{
  "encoder_fused_qkv": false,
  "encoder_wave_strides": [5, 4, 4, 2],
  "decoder_norm_position": "res_post",
  "orthogonalizer": "newton_schulz_5",
  "lr_schedule": "cosine"
}
Rows from block 3 of the audio encoder of a small encoder-decoder audio transcriber, named by matrix and row number. Rows with one number within an expert belong to one neuron, the router's apart. Each number is 128 + 24 x the weight over its row's rms, rounded and kept within 0 to 255. All counts start at 0. Numbers have three digits each. After the name is the row's rms in percent of the matrix's.
Before each expert's rows are labels from the 100 clips, of 14848, where the router gives the expert most weight on average: "lies over" is the class under the peak. Only what is clearly more common there than usual is listed. The data: two synthetic voices taking turns or overlapping, over music, noise or silence.
# router: slot weights (encoder.blocks.3.mlp.router.weight, 16x256, trained with AdamW), inputs 192-255
# up: expert up (encoder.blocks.3.mlp.up, 16x128x256), inputs 192-255
# down: expert down (encoder.blocks.3.mlp.down, 16x256x128, transposed), outputs 192-255

# expert 11
lies over: deep voice; low voice
router.11 095:127121117139179115157161133084129107116095133142108093111135183110131117140134098130110119118106150094093168119106110123169151123110150160156143081120138141145099072116121146115132108121140140
up.0 103:157145092146128163156129094123145103100101095140183170117145118144150082152128140110155156163122131102153114103135129162104149114158161161104138132099111129127146173153144129134096128110143129
down.0 101:120093115100149123121141123141101188135122094132122099175110164120145121114065159148107138142121146112137131097127101137117132117128128128112097146167113132099124136101113129121115150131128128
up.1 107:153184132147126107138121137165108094111135132160124118139125084129129150136122116079117064090147076159153150103125109101120134133159136133130167190085130141144161123111145149106073143135105146
down.1 102:167160120099165116109197143127147143117142146153153142107154139116142147125161150125134144069141124130127140127138125117169134108116116155139158154168143107122140080114098094091128143146120115
up.2 098:146156118115139136129112126099128120120205127102159107085183152079175114147097107150157124125125098112126093134096113140124121092096107115118143106083151082129141129124137119143117140108157109
down.2 099:092101118147134126123148120165114094119119121135129137135125097171181122119148081098100091110153122104146104097091156140112125101124124149136128136142127092159104070110150119112126131129114123
up.3 093:112139114114126156145083137112174137162153147170099128108128127091098093133092145084111112161141141131136100114118145115096158135170148105144132113121093159161130106140147117106126126160109115
down.3 097:127130180130103108135165112099112127139142117142146102138152088129137090118152115118176105150112169131163094129150128110113077124123148127178166134108094130159127159118111138104127061187134137
up.4 099:138092122089149135125147119139147123181123117169120132146172087128147104086137137122195072102159114119127120114140147144164080124157167132114108136132163140113157161149135121142134152129145118
down.4 103:152094165107143099135113092116107127146114143120065118127049138167135140061095168106151157082105141134157153121135108143126154124129149070136099147101100101123103073156109155140141112141146142
up.5 098:124124082133142117085104114154110155138126101118123128123131094122142135136118128145087123152136122110086159089130135126102154127115126137138072186159135155108129082097134106151140146151144102
down.5 100:115144106186138157152098168119159107093111083100089124131105160148143128116115140131118116148104099112126088141138119156139104167149100132103153099090132112148077147143161120106170131152124087
up.6 095:086122135162127104122145154126147124097127131199129134167117131149130161109117105126105100072148133109135131113127135190147072128124146103101121144127127139134148139131150125145119090110116157
down.6 093:134170133136091096117103138152138141153094131132121125105139099119086158096148117134155122077159120099122147145143153093158129117152110116135132139150140141121150141139129158120114161150102187
up.7 098:094114108151080131127120175117127055128142139145118139121135097142099156150134113114154145089170073136116155119106117146115145127161132102100140136133127106119158089134118147100169148147077099
down.7 095:158119112131161114107120127133126176117118131108146151125145148083118150105114135147133149130134166104162171126144103106129131112150139113149136158073131172166182128141094116111104132153148154
up.8 085:099168110139117102114135118119097151164107144104098162130104114192127121111113127174116120140109135108110126161083106166131151099102131159142172125149149099104108154144116117150106136113156133
down.8 086:135148140151166137145124151104141105122103140155117125128141159140143142164114130085133127118145110125149081141151164112107150154138112108164144156080122145134121079118088098144124130099122122

# expert 5
lies over: no speech
router.5 095:142146156137112165129155116087119130139135117161119158131127095137125102108128165082128129111160134148105107086146096153104124116154104120079071120101114140125132142100078111129155152150112092
up.0 097:142125154132095126132128120139133111112144114121157091121113142122147151135099106126138112145117093145137106138109131115103180151131145137140137094097111091160105146187157172105125119085118115
down.0 103:157137111145150136132157108132116129108094132168133133137169102108089129125101117136163117114129124145092119125121154137149097127108071127134120119207176182096136151112117108084093125120131119
up.1 102:111164099116132157118142136128156119092096137129127125147120121135115131116129117095120155146099156114124124120113164124128101102120187162156126112125117105172153155120110192136106175090137128
down.1 103:113182184120129080122164152150080115091112129157138134115121114136135120086121119146122134127119120086143164141138133134136144141153083128077141141158098162112075115084110103120084133112107112
up.2 103:111129145138119099146143085107124113103092106119105137113072104128116152104159152097148144105120100093098137163124131124099148139135131124165125155164114124120156153153111171154085118140143133
down.2 100:155108117152099143073067123132153137153132112162172118096141135113150140116134129119127116113144107146131121099146159115127102113125119081119123125094109096097137137100155132120130102137104126
up.3 106:143130156111105112141126105131128133125105138170131122109115130137168064121128119117142096153108120147142095111128099151125150100128132125173093116137158099199113081146142110110080165123132155
down.3 101:146152134117136148102090157101124103113137093145137143142136132107131171091130081087128128118186117068149152165137164093166112134134143143124134099162108160105104152141149156146132105123117149
up.4 095:120077149149130108116137129156113077133122143121128125130138096128111124085175157137163105086095118134106093100130116129166143140109123109109141123114099109138131119158104118083084093140100129
down.4 091:127140131132127149171128098105137135140144102142076134179115146104189138161114131114155130148132208112127136166133156131091149121120120101155080132102111098083131108108165128166111112077152154
up.5 109:135154173151153149115166157099126110130134135196187118141122086103146112146143128147149132190172129086131120162129109154137122148166102112145105136111152099121124131122105113075126140146104133
down.5 104:122151139155120123093121136153157082135092097108117142124158149138115113101158133145110143183152159126154131147135121121146107129155103176139179101128109121154132124145126119132135126129106142
up.6 094:134168109114114156118150121096148170118071143073097142116136084100126105142160112115089150120153135141096121155094126099155138136104131168123128127148093122138120143138104136126149139107071105
down.6 097:128140138136138125095145085145121136138168124186129152138126142140130159122112126114115117131102122126122142124137120120185145090149153131137126090154119137115078101133110105111119110154140073
up.7 110:114139186118106131128110127154127137150150156162110138150166132134133162148107159127143162109112142171129166061134145138166118148136091147119146164119149108153137132119112159135156126123122096
down.7 105:137080107131157167160109102129164162154152109114123141102148129117133111156120097138120133131097133103110107128183130108075135157134138136139119157123161106096082120135137147149114065117160176
up.8 100:158131127112079116121116162112136149153103157167096189157125148147157141121084121105148164093160135107139121114128103153152122163134120116142128112118143167117158084126131120154146101131089130
down.8 095:094125112108170146136129104137143089145105060114117113120101123122148102116122076135093120132126108091122159100114135104113168125088121135158110121116146125102111093120068162096127139129133094

# expert 9
lies over: deep voice
router.9 090:144100098150133150178092124136125144107105131092116136104133163114134093167156113069117117073138146108115126100130121129182143150151124138115144051090126183130105117168152141141157062142173109
up.0 098:099168093113142116108154127137154118076131134117123111148143158104116128144122132124115142149155139143119133150107157145112104125171145121128183126137135099166129124094149147136065126151150139
down.0 104:132126115114097140150080135144142129117149146150129133144128158114120138112133093139113096140116146091096111138177155135128165154153089149125131122156152145096162137110157108124130160095094141
up.1 097:098144179161137132123114161098125122175140123185141152162149120102113139190141138091143172132151117095132113116155163120135105135154135112119101114139134171090117136154144130142146115165145123
down.1 092:125117112131137190098125144108146154145076137110134121107148169145110160126102134140105080135145104109089094110133089119087126131145120142133169145125096124168130120085149170091123101114092100
up.2 102:099132135140133119104125133139148154125150147155110174153132057095116110149135122095129113151096117109109141108140125124100143118123120152116148133096150102152132124158167111130137190126142119
down.2 102:107146166123099093120139149132122143130082133108116136152146162128194133070130101128110097112136099116123070121148105165112100148069130095113132148162161174135160110154150164128113098113116158
up.3 099:112111130124145123120166131169137147146127171117115105110112100144122108156160117095117159147165133177156115128118112094128148114162142132152093082105142124125127139158113086162178110123129123
down.3 092:111131129115159151152139134103108129181110108128159122119133130173109178095105133095126146159141105142142148112114137125134122106086153155110151121151091140162104089117117128118146060127117123
up.4 089:086124137128118123118125152116127064143143114119123169166132126112113127106145108140144120154149129135149138080121181121126124143112154126131139165142117164162151111138133163135138134134154146
down.4 100:100173163150126149161151125101102134168165097114117151112147141107107117121094124124143177134186085100084114123165142146093128112134151125177126124099143093098107123081113108129136148153137154
up.5 095:129108083119142121144120121086163109125139128094123098144122116097108137126154146128129142112150100102083140100150140099095132129140121124136145095143157087178158100129159133105116152103119124
down.5 099:130131163152094152131154138119134124077142129114131142117159121151154100162111098151102131163150124121093125112124105158126168110131159112122123117111111156123120126167096117139100113146098177
up.6 103:129121134095103105169137107126067134139103153189111160140129136149153105143169139152130130104064103112140129121128186161129161139118104128133094139112125181166082069106125159120121116104104140
down.6 107:144121105140128129069125156091163094111106115116135072121161136152143105126085132149175140095111173163141146123116115133154112144125092095153115130142125133154086117102146142076153133115136091
up.7 103:142140115148159127129084115078133127131146121146122123136178138150141171124098160104134152117161156100119169114082108090162115085145144111085077131136123156127186109136087148106118123137114136
down.7 102:102099114129142167128107147122117099168127173121101139130093135129126099174165092151150144138134090144116108114170135089143153111170092156145173116122142116110106122147143127150143116103130106
up.8 100:111110142149144120137160115145094130169181138144136120150167100110150122141163132146095159148139138115144140139088143106121118119167143114149140081089091136057105161144113122120138072114108130
down.8 098:134148100163118110099122139107152094105140131158105144151111133148105168155111122136134122125080108170142159127125122158098135113125124173100133108115146139158082188147078156176148140115166100

# expert 8
lies over: low voice
router.8 098:066155094142090170133129140090171139149195114161141159110150091113137089133191142122185145153125150127105139132114109124091076096083138148109130113141136144122109122112157109138167139119128169
up.0 100:132128125146130106118091152171153133122121101151157146112114150122098080166151108142137116149099143111132064117127163109170154167148134119150137140098139160154162099195143115094140128148195089
down.0 107:100084111132133113117127109120102127120099093097148096145131130099147127126133090150134071152122121132153088114103142132131155140172140144142107129123106078108134148138141134121125111111136178
up.1 100:139139128092156128136114103157130120107126084093127094151107149188134120125165137082136131084133136104115186135132058136123160133133162142096134151128100165101152112091107098125104104167136122
down.1 103:142125135133115149110120132200117149142136141130134143121134096134119126165102109154109136155137088105142106137126162094120122129153162131129164119073130090129122157113137126063132131094092140
up.2 096:081148130123128133154142107106120127156094177123139092124133116153123117137105154162113116140099095186115134151131145153138141143159114168154144158159177137116126093078123108102147160168136104
down.2 099:167123155135092116136137161112199119086117069114118116146121126142164131100125168147145140098128154162151129122102123156128108062086148117152128145114152128177130165128117150150103079085101146
up.3 098:072130117158131148126116141143118116078147125111117120154136103116143123154126110121115137180181184099093147119115109148138125125104129145126126101145110150105142096152158114126151114153105128
down.3 099:148145099149159160141129115103115101122118117122153191125172178119171151156140120168157106138169135113091158128153106151135125094087099166132122138140130120146117131106117153144124126093128131
up.4 105:134114093126118153122122078117100120156156087124116137131144117130137113187138120139121137082139157146100159143136099137146182090098136124123109139088172131088098088133139112128124112175134180
down.4 101:116180149120136135116116127136149158100110130077098128117138104150100120106126118164090128147087120122157121130122118170125103102184107103108103156141120151175174130162095131145095133108113103
up.5 100:139166132093157133179127112137124093149095129120071117107139137188138144156157108085170134133143096110167207122132110128103139138138124102179109098155180129123146105128125147147107122154148099
down.5 101:127122126123144150114101139111137154104134122152124178114127110109122118122087155113092165106109109122138102120119144142127100123125105182114168110164107116144082143164128084122158111140105108
up.6 108:110086095123112155102122148150093136136106147156127129104117098151104121143134166110107105124142149081100150080164171113160115152116098152147119137105106112135156120169159146135095158158107181
down.6 111:114078107165155084127096097169121124133130103112129133139114154124126136079099130167103117111113128123126126175111143130118107149133113105111128148145130123112133087101125183145125138112108125
up.7 099:139157116135123124100154167134135099115163113128105129147113121172113099110129157101168157105162131125103147110168132133151112093154159107156136123159143152095148157101137112090149091099089140
down.7 104:122114145165151142175110125162156131117078153108138116107186144125118112151160156138111155136120109103112116124109154138097128132108122179080140157139116113099113131124111137131154135105156097
up.8 100:125084143116120097061133120134090121178171127136136138174122151119142087158116152128103172108120103124147140073133164106081151150124138119133157109174160104166136117123162102117053168126125113
down.8 093:125137152159129123113140100118099155155160139138145099128133139136153158117163093130150089119153153153160123140151135126110085101130116077123164155148075100087133105153097091157117110132090137

# expert 13
lies over: deep voice; low voice
router.13 102:108139123117113116152138137144136104170144134128153121146132132159132152150171138182168144131137125169138161136079149133129136125121145122108121163136123138109121146103098161122133152080059162
up.0 105:098123146107099123095122135140138118114127151116083158098113131150110110146136150136101150120115136133136148152140132159110133159115115127122117168123156101173127135103168123137090138134109139
down.0 100:120132092185104145130122137093084153123112188085167107202127149115142127112138134121142112176159116122107134144122168133121129109160137121092156135154128162115183120131072148129100131164122138
up.1 105:135159119203104162118115133123090113158141147101148113153147107133131162093182152138097134169097147127121135167135133120136112125142176152111099177160135125120134133149104145115122150110144150
down.1 105:156092136091129101106088115111135142145111123150111132100080167081100149116119090168150092112156118152146132128134176119187141123118100140094145158118127146105092108107128140148132103104157134
up.2 105:114162111158108108119098131179136134111190094133132141143163125122124126153142139153160121127114186081137156112074150143125154130116139138102103161132169092133098178142120092093151108127131139
down.2 097:126148119126126130112096115130134119145152140157129130127123120116121107113118095160146105135149075108161158143143094113131168188123125103132080158112103089129152139119132150208151102119076120
up.3 103:094123148140110134123092111150105112120123134119137103098121117174116140169122138163063146191127110110146138119140097135145129140128168100123114083129133104115151101168111145143095075138131143
down.3 093:161113137133131117135190150127110125104084166114141105095105145141125107102109153126139107112084150139105143128132137144159145104111125080171146185147126164096078102117112149154140115119126138
up.4 096:094139125142121126099141128115159075174161123138114142149121145121113102125105145135155132145139109094178096082097119182137131092141110111130135142155131152174106117129164161166155114148130093
down.4 102:130150118110141163102122095120153139113162116161136166115132128122089105114105100098136110167128114088057102120147128132111168098170145147142117069105125137131159147171127119142153100131166137
up.5 097:113097110094156126145133120066098118147130104158144123136133118146122087075143172109080105131131127163115145099150119136139149109122117156096117109171132168131150157165103089155176127120132094
down.5 097:127116131112115110107138129125187105102092133147132113129123113064116126117140122103120062108122121070122122122151141102117133103146089094192129087142146134148156122136162126159138152140141107
up.6 095:115127113126137149133153141153157153080122150131102120133109125118171112170059104157131084124141144108150112150135155078134144131107100120115123104129134161085087139131139139086102132150098088
down.6 099:104133122113090100094135112101055096119096128134109120134138100181123119163152169105159100149143150149083177120103133138138136122146117084121080088163083136111161143137119119152151140144095150
up.7 103:080094144152114122076139143138147145124120113161109135139097126167108121151100152133130152119074065105122143157153113119138104126132149115089115126093163157116111144111076121130123106159163109
down.7 100:137089152142164103160121158140129154135115164111115137120119139113134124130155074110153127138100102169114114154128142092117125092173121148129115111143109149091106083159144121156123064093127117
up.8 105:148163102135134188133158099103097087102126136166127151124170071135139084137171127122132088114101147146116115144106130131140107159133129108139141109077126115106147115122056150098144123160124141
down.8 099:116120130093150066147137132109106115144095107115126134156173104195159146142112118141152151135122078152154107148077135126098128150084161183106112125133105098102135109111115147132123106101104124

# expert 14
lies over: child-like voice
router.14 098:110158144136148143103167137137111101098132130149107092155107148149106118146100132118159150162102129085092114149109091151148135109112115153152118153123114134141104158101113126110138114099084108
up.0 102:144146139087112127101106143132136143104142146158139116118123102111091163140153144095125168140125125104076170127142094093073121158119095119131198160099110084167158143122080133136117144145113146
down.0 098:085117120202182115128148137147110141061089172111110098138128128139131153127114160115108122151131119133123083167089139160153144101113111114095103105161125134083103097139076170154138125139105133
up.1 099:173115111115060161103120125111140097140133138113138103112146117152146094029144169096121098156054123154106131153123143123111118120144103136159129167134104129115146132120124132125134139132169149
down.1 100:123118087107122122162123122132123113135147183200089107151120145102114120152161144146159122160111137105125109100112141156116156122120117120142144141139121137185176157124126112175103143124122089
up.2 109:115152150167132138121141142148131141106141122161135125117138126157185150133133112153089129141142135136123179166084103108097123146102147147172120148121111132135100159137154119113100151088153130
down.2 101:106099146154127166180176113114135115149150129157088142161113092109134155110141108167123110137171158144148142131151112119107158116155127153174110133133107104146143142131145143168144100118126133
up.3 103:131141163135138106148114123088105156118152130132123158187127095100123150133129127139073120113163113139085116134172126089106089127128112124158137124155122169135171120157136107150099134171137113
down.3 113:105096103137133098146109120147124126145109163165081141120144104157108091078142155143130129096091127083124121179130162156130101149131105126128130149098167157129085118172146099130148141144115145
up.4 101:104148165125118148105115141103131093167079126113113152138109103154119131133129115144115158190138161174157136147164133108144157156129090075103129151106122118138121162131140104146130148100113144
down.4 090:110160108148121109125090120178112114147150096124160139169163127153161105142131131167126169111134157143124154122152117125134161164120098125134149135172115103102175128114119158108118171089128145
up.5 106:043139132145149090104107141154092129084086154117165106127121140102121082118111119118126129118143142104173111127165122146162103170125127153095134121119110121125141076120135063134160133113103117
down.5 096:105147095120157115107124102088113114147143108118116135164158101146161131156112158127141153119122136100107149148142137130171116122095128136119134155086136113115135095139189128150132142121146086
up.6 100:103112106098129109124132109095149142140117130132121159104124097119068130182162140150163152167148157122117122106163120163099149133119181105143129114106137082153121139078104121113165120104157153
down.6 093:102100136096153141123108135126103121116128115132118118162166119096154096157133113113143146143126152134110141123115151141134089141149119091149094100152151145125107134119159137125127126175180050
up.7 100:133188107059114093154104146099115138157124134119097163144135147118118156145125123138150120132153113099132124135146107131165136150147077098136178129147114127116105134111187164084130107124112105
down.7 102:142173123174071107145134111156123099067093170119106146107097134152130148129115158134166136108157140114178106133113145077118169143086103093097143144102168111164144169115151173142100164155094138
up.8 095:138106126139090119138099127103089137130170132145084144133131137105117143168136119140150149072124125116095155149131131110132152124081089136135104151147142128085080160085152101174132158121124149
down.8 105:109124095119094164107104128147129113122125142120159120151122126189112140136152123124140112165153167156085128160135128146120120131127081137119100111138132139136094144141150128116151130103082162

# expert 1
lies over: child-like voice
router.1 104:101174167114130119122119149164143134135122104131116134066127181140140149121098122137123116140125141151139155126154117142120150111132107128154177187156149111164114111112096117150157162161128113
up.0 096:138142134145100131152123130134175116130131118091109097135098135134132128115164125069139109125148099146175119122126144094142124093153153113131125134131148157118076117159127143153128134106138161
down.0 097:181124139092172133078145095128143148143158121125111145125170112137147149106116154151130140120133144120132197116143106154115137159181118157150112140161145083127103140152091088160134146134107159
up.1 098:123138162104090141142123113116125090096070122139120139129064149136125137087173133099097135127163136119151117104150125181119085172097160118120086099110118116143113132120111129111149140151123108
down.1 092:143143149149116136149134113137124133148124125112076134131091121085105120184111136105111064131126135123162147129168117118146169103129137118129136063121136153114106094080134102166122120119140132
up.2 102:101121128086123149154165094117099107141124155120156140097150125152153108161123120092111141131158088125141176144100181112096152126124188165137142079144111138162178103120136142103137169138102092
down.2 097:145138150145096126134073122132178129115142099139124118057138159160130118120111123152183100108106119148140105121110139153174129145127097111172128138102123067108152128119144170142162087155162113
up.3 093:095091138131144142109118137114136115141167080149096155148121090112143104171154119109146160117139081089116106154150174104112158105097157131140146111165137140102144137166167130175110117113121150
down.3 094:147175133142134141093150161138119088117138112131138152160122150136110156129084104098143149060144146120129144140162147107129128154119131159141088139092129108152145112127138134154107127129094129
up.4 095:093147105100138148136156187136114117099117133149147121139111098122126151108115150124144163127166133129134120136094084156093151106166106158140134103135153088111160127103177163111112163119128124
down.4 098:061155171108103093131140168133119085136080123151138107136106119135082120128116132154122162098115179101107093141114133147159101110100162156117120129135092118130108088152095099129169101125126144
up.5 095:124145135158118113116145126121127154140141118113105137131173105103098116110080159100110145114125153107108141065161156126095086113124112118164183106126133157162116106202167108130136119127155109
down.5 097:153113106153128078137093163134137217127096105103137172110093135115097147118145122120144154118150114098121159158153103162107124110126156130120119139190134076131144148152138168145140085117112112
up.6 083:130126135093119118122156141130131098168164124114161143135131107129150114091127110161094102105126103102092110099131129069079170150125117142205107095116095118103128133112169116124082127145121090
down.6 085:131125109142080114103113092148109108114108127148158141166080138122177132123125150115112134102116137097117145151128125154138164121133130112136136126131097116123106160132167140135134151090167128
up.7 096:088141124141103108166125111097115114119138135122152093112122157121151177124125109158120114131168145139137152135111129113125110107133147146095143118127105093134093154080166144101145106104145126
down.7 097:150155093109132105133105171080087090115110118122121131174151131111159123161098108154088167122108117116162148127121145106145141135136124167166132129140124111144146123136111137141073119151095109
up.8 100:162138116138174127132098103131101131101130064164146138132106126144105120132148106105169165156121142162144133134096114120100114125068100128075099122124105154136149167068081091162091167099113108
down.8 098:130131114128130175141114079163112121132125099131139126145090172144142152140107135117118093157122164125164121109120129118111140146118104127139073125125124114142138113140129128118158107110077110

# expert 6
lies over: two voices
router.6 107:139153105123123102092132133154092147166147124130177115123148133130151169130152146132138150140148122159126141112101181102163138156150144137113096148109152126155148139139142164093152140161165147
up.0 096:167137156127109108129132112121140102120153149143156185120109108148128134140101111131113136171105102122146135107106152134154137172101130112165121102121141116117142115112157127148103138151144118
down.0 106:139113166160144135122119121149122125162178140157111133104107094085109127113138137095144113130124135174151081139131127141094118168144144093134122099123132137149123157109107140123129117129160117
up.1 099:155106104132105098136120134146069131062128082141140120119159067115112135106126130119135099096112150095112163168115144137116108100187122114132126133078101120125179190150107138127140122132101144
down.1 097:131078112146154146109180128140165093125147166145129097126117120100141118114142081141143147119151137142146170148111150159102121150099118138093133109145099102118093121148091129129130190158098133
up.2 095:121120124100134083106151138135108127093106122147080130162152083161131087132105106207125160153125196153128164104151136144106114137158144168153164151161087101158112133146148104119092144135124127
down.2 102:164096115124165124099129124091094140159093104118162130117112164143139172090127165125114079112126140101138132112084079091099125177113158139131130153106119117119121154153133168114127105123128122
up.3 099:094130123101099132143131127154125120139180121138112102144073117121139119119125158150131157138101150124113174149147117137172104126157117146074133134171144149137092151153158193119147141146168145
down.3 095:160125141112115105168129133122153148156113147114163092126126101146152125113117152117108162169130147162148113130140153097137143105137162130155184105150120122158144113122115094104146131166122105
up.4 105:134130166114142147094113145139152118135111085103103065149135144129126130140164132120110131101139110116114068152148132118148104149103154146108127148159139121106171141149141138120073135137196068
down.4 108:096161096102119160127153084096144119164127106147158150134084135135077130103148119153128149121136106168152136175143150098142105139102148156194080136095072137152144140089139093125130096117090152
up.5 104:115112166118143137103138125121116121135109143140071093144102116130194108164124135127137112151141137097129152156099119162123159141098165156118124110140140047131120132132182153106151154130157093
down.5 099:172089113090125054175173162177119119155096093112177136072134126144138100113125147129115081130150155130133165159130137119138132129176138124117114148167131121132120123138131110100106140109138120
up.6 098:126132110107087176138100150102108181129099135146142108117067137133143175160136137128111116118162167121132129149116130129114159131154090119095124187121174131129110104143145118097173127148095165
down.6 093:124086162112136155125110153159143145146105122168101090143170122145126127133143153132083140147140133090119174114116109114141114158108130091139118152105126130129137138100112095150099139168055117
up.7 097:121105098122209132151140126100119107154154113146152137128126117109116113137095120116143122105111130098125087121038120151118116092127123129157163080144130134130147139124122124116131142111113124
down.7 102:127132133097121119121103135141113108048138113166155112123111147171124142183112124088101182103106118112119160100094171146088170135130134103143130158113094083148116153127111156148099179078142151
up.8 096:126095126149131165160120104110141127177144144119178124098152147115116127131138132119149156175122121140105103131130151116088133144143151139134129085141142135102145169104154102108124125129151110
down.8 097:089096112095097170143128114148137100163096172149185112126149172152171110151127101136095118130097117151091148096082122147142120122125129065137162145112114144167110107130160136077140125173159160

# expert 2
lies over: deep voice
router.2 103:176139171151078102133131140129146135133119123171112109128106160052111110126149114127105121151116145092097077129142129154083104091114149142145133144150146169146114164118096091127116114108117102
up.0 109:113084104095112187140164128098159070169130103130118159097158111110098088128145116118116119119165130087106142143160103086106108179132143147114152111136138086106112160121156157114154142100127093
down.0 101:134099142116123128158150115128110137114113166134088095144106122154141081157134075161146146113163139122157148099194106137103130171176113120133156157152133156112103154151099115151083100117149102
up.1 098:123118120163147153127147130181153135149191136144133123167127129138111099133117162148121117098093159150151163138158117158088114152155089140151143131116119103091112104132150082113121119121048134
down.1 109:122150110118075106143119157149073126123150167162169113181128111125122118095138119128162108124125109164166135114135117131108137088137112147086163071156106133169130147136112137135165130096077113
up.2 100:092127131120109112148109132108155109130148113117134124100133139098097138119094139119114106149142095138122117078081155149135128080138121085123171084136124118126145079115133128159128165116139145
down.2 100:177107091105106145107166128127138149146118126142108149120099163115088163112139087132144149091125116128103121130119101149146148121157131082163140085093062106145115136138115163125057095111095149
up.3 101:165140113113109110138061129165125174118133147104151138145113130096163124114107134149130110132125125127118122114101104113129118103138126111146132118136100120132139116120130119112093159169074142
down.3 095:135104142185104140109107143147154076162130091117153144094115146105106144158138153086121154113184099094136127153146118091158115174178155131145122146096119123129184129116153112096141115108151102
up.4 095:128124098140169185157128178151111145106124191125119125151162121121131179110113133076129139140092143104108136154129074131127114129140133126113135118128118163074127121162110156111156154130109130
down.4 096:094165141162088096129113101118165113119145154145117111125104131130119070154115121130182119111133136139134136120150117131158168118168116145174127105091184158165101142153141152112109105164090160
up.5 111:137142130171166120159121117157116115089142160144141154120110129115119131138145113135118120157175134109150137095129116175121120067142143097106129091120164149129113111092093130096107133169080108
down.5 108:072118134160099162137150166120110172115114161148174165114128101110103114144124113102120108124155140159121133115131072111144117115126214110170155158118136141103131158133127158104149127112124124
up.6 098:126103144110171104134153161101122130154115095109170120098144122114123144135105148128158101129119124170149116129111156149177144130102123109127126094149110135149114099126121126094153145101154079
down.6 094:115120128110126123121134124162134145134146135138094108123082108175123096149122172130133137143103129122131164063144163121136131086165136094087124107138131129145135146100105183115108106145117107
up.7 106:163133157143134151084136157146147146175134112111160119138142098126173139115158152155084130157142083144135116124125138127123060159097153169104110131132115134151129135131128136118077121139114134
down.7 096:172114091153126120085105091145141106098119102135129128163138157141131126111113159112158120176130134154117138116117135153103145156108160131137131184138134134112173117111116136124132132092127111
up.8 104:105129102113147169141125116136104156140129154109124126124126140090154135106122123094119078150116144091134121160109111133105120154152176135143123113111085134084115141154115128107142119149141176
down.8 098:117175147145127127123146119096162175120145130145142103128144172112158145154095139112118139098144141139131097106132131167144122131103098167179116159113131136140166123131137136164091149126114126

# expert 4
lies over: two voices; deep voice
router.4 113:130105144121171147110112129143127135090107090143143081157118173112155121128135169087151143110154095125153127145105150142146153119161093119088155108115108154091152163126139140143132118101137114
up.0 088:105146098126184132123143108081094174139135144144112155141115157119152100134094143172067132075152122136175130120054139128121128133125140135108153113151157111160116138091140125138096126122125115
down.0 092:160078112156127112155083145128085158099107081152120142080139132125109112138093105113110131146153124158104133140137100132107155157106140121145180146142120138121139159103147148125120108086156082
up.1 102:191150112157134148080130115127122115101145107130156115142138110137138151117114136098143126154100156193108163137134153122104113116136125134151127138122132128156131130079135125091164148154118148
down.1 101:101119088093119142149119146123078169129117132127117165116135128167122161129151141168127129076123126132139124102127139141116074158109123131127142136171095132147133111103136100116150135135139115
up.2 106:110114125130170106104101147174133141099126146107172089154097132134116148129140130137149142152101071138084115159160188134192107168118132143164122167091089111108155115130150119124141093134118163
down.2 100:181127136102098117117082135109108153109064123109155102126105123140118099134184089106088150062153142105143157134131107126117140123094129114129135121144130168131128096117158131114119158119145077
up.3 098:161125090125092105133141149165120151113127139136154129130103114123126100137136124163127110088147128184135096126111161157153147147120140114146166145170107160124146169124142085118131152141103111
down.3 107:085122141106148142139084131108099135121112153107145145082165089137137139072159085085119123125158099129118157116122158146130148114130109138123116188135178121163124119159153145109106135127129120
up.4 105:110127168138155124137129134135080174134124110101119118155117121119114085167140125118130149128141151093148117106142103139120132119157127080150111169170128136104120107172142096144130118153136133
down.4 103:144097135151136118162141142106079103149145110112070163145118121133119127131110119131116151125102154160115116151117149119121099113141142132150107117128172135122146077147117156155122146134085181
up.5 104:115077121106139133132127126140139106125106145133096157108101112118133068096108138169096152127095118130139121128131159135118153130117176117142110100141155094135144141159124115104134127132149121
down.5 098:144144119067099144084158117168105137163132160112151123122142150147144145061149142107136127153134165097121135164123102098121103143112098124110129171098078133058134096176136118114122152122129132
up.6 108:136155115112134141100173112132160160146147139110116093116128152162112137141165119123073132119085122114149136180081162142152142116127104133161129150135155121098107138099133136097081149123122127
down.6 104:115115140130138111157141092087105135067122081103102163143149089080105084142096162129118104136165141136136108119138102090139133152147111205129106140110147104130117108120101113119107152136145127
up.7 102:105101093093169140104159158123128135159101146121150128093135143150133135139167118144111113103133098142114092123090088102134148133102127115151092120058152143144104126117159166154146139106140099
down.7 105:156144136131118096163120153121083140106171090123136125187125165106136096088136134134102135177167154111168145151119143082124114146100158169173158094131130126199125131094137179112142108109120160
up.8 109:152124128139178110138152115096123139149164107169136151126127134096148136147165111115127129108088139129113099120113163133148113135094172135106150137140133107073143119191110148160127133116103190
down.8 107:144092105159141158140129087132189132110150172143115120093111128094104147149184112171130115168118174164141121071158083161126136116120109129166151104147109164113130131141145096138138125127175087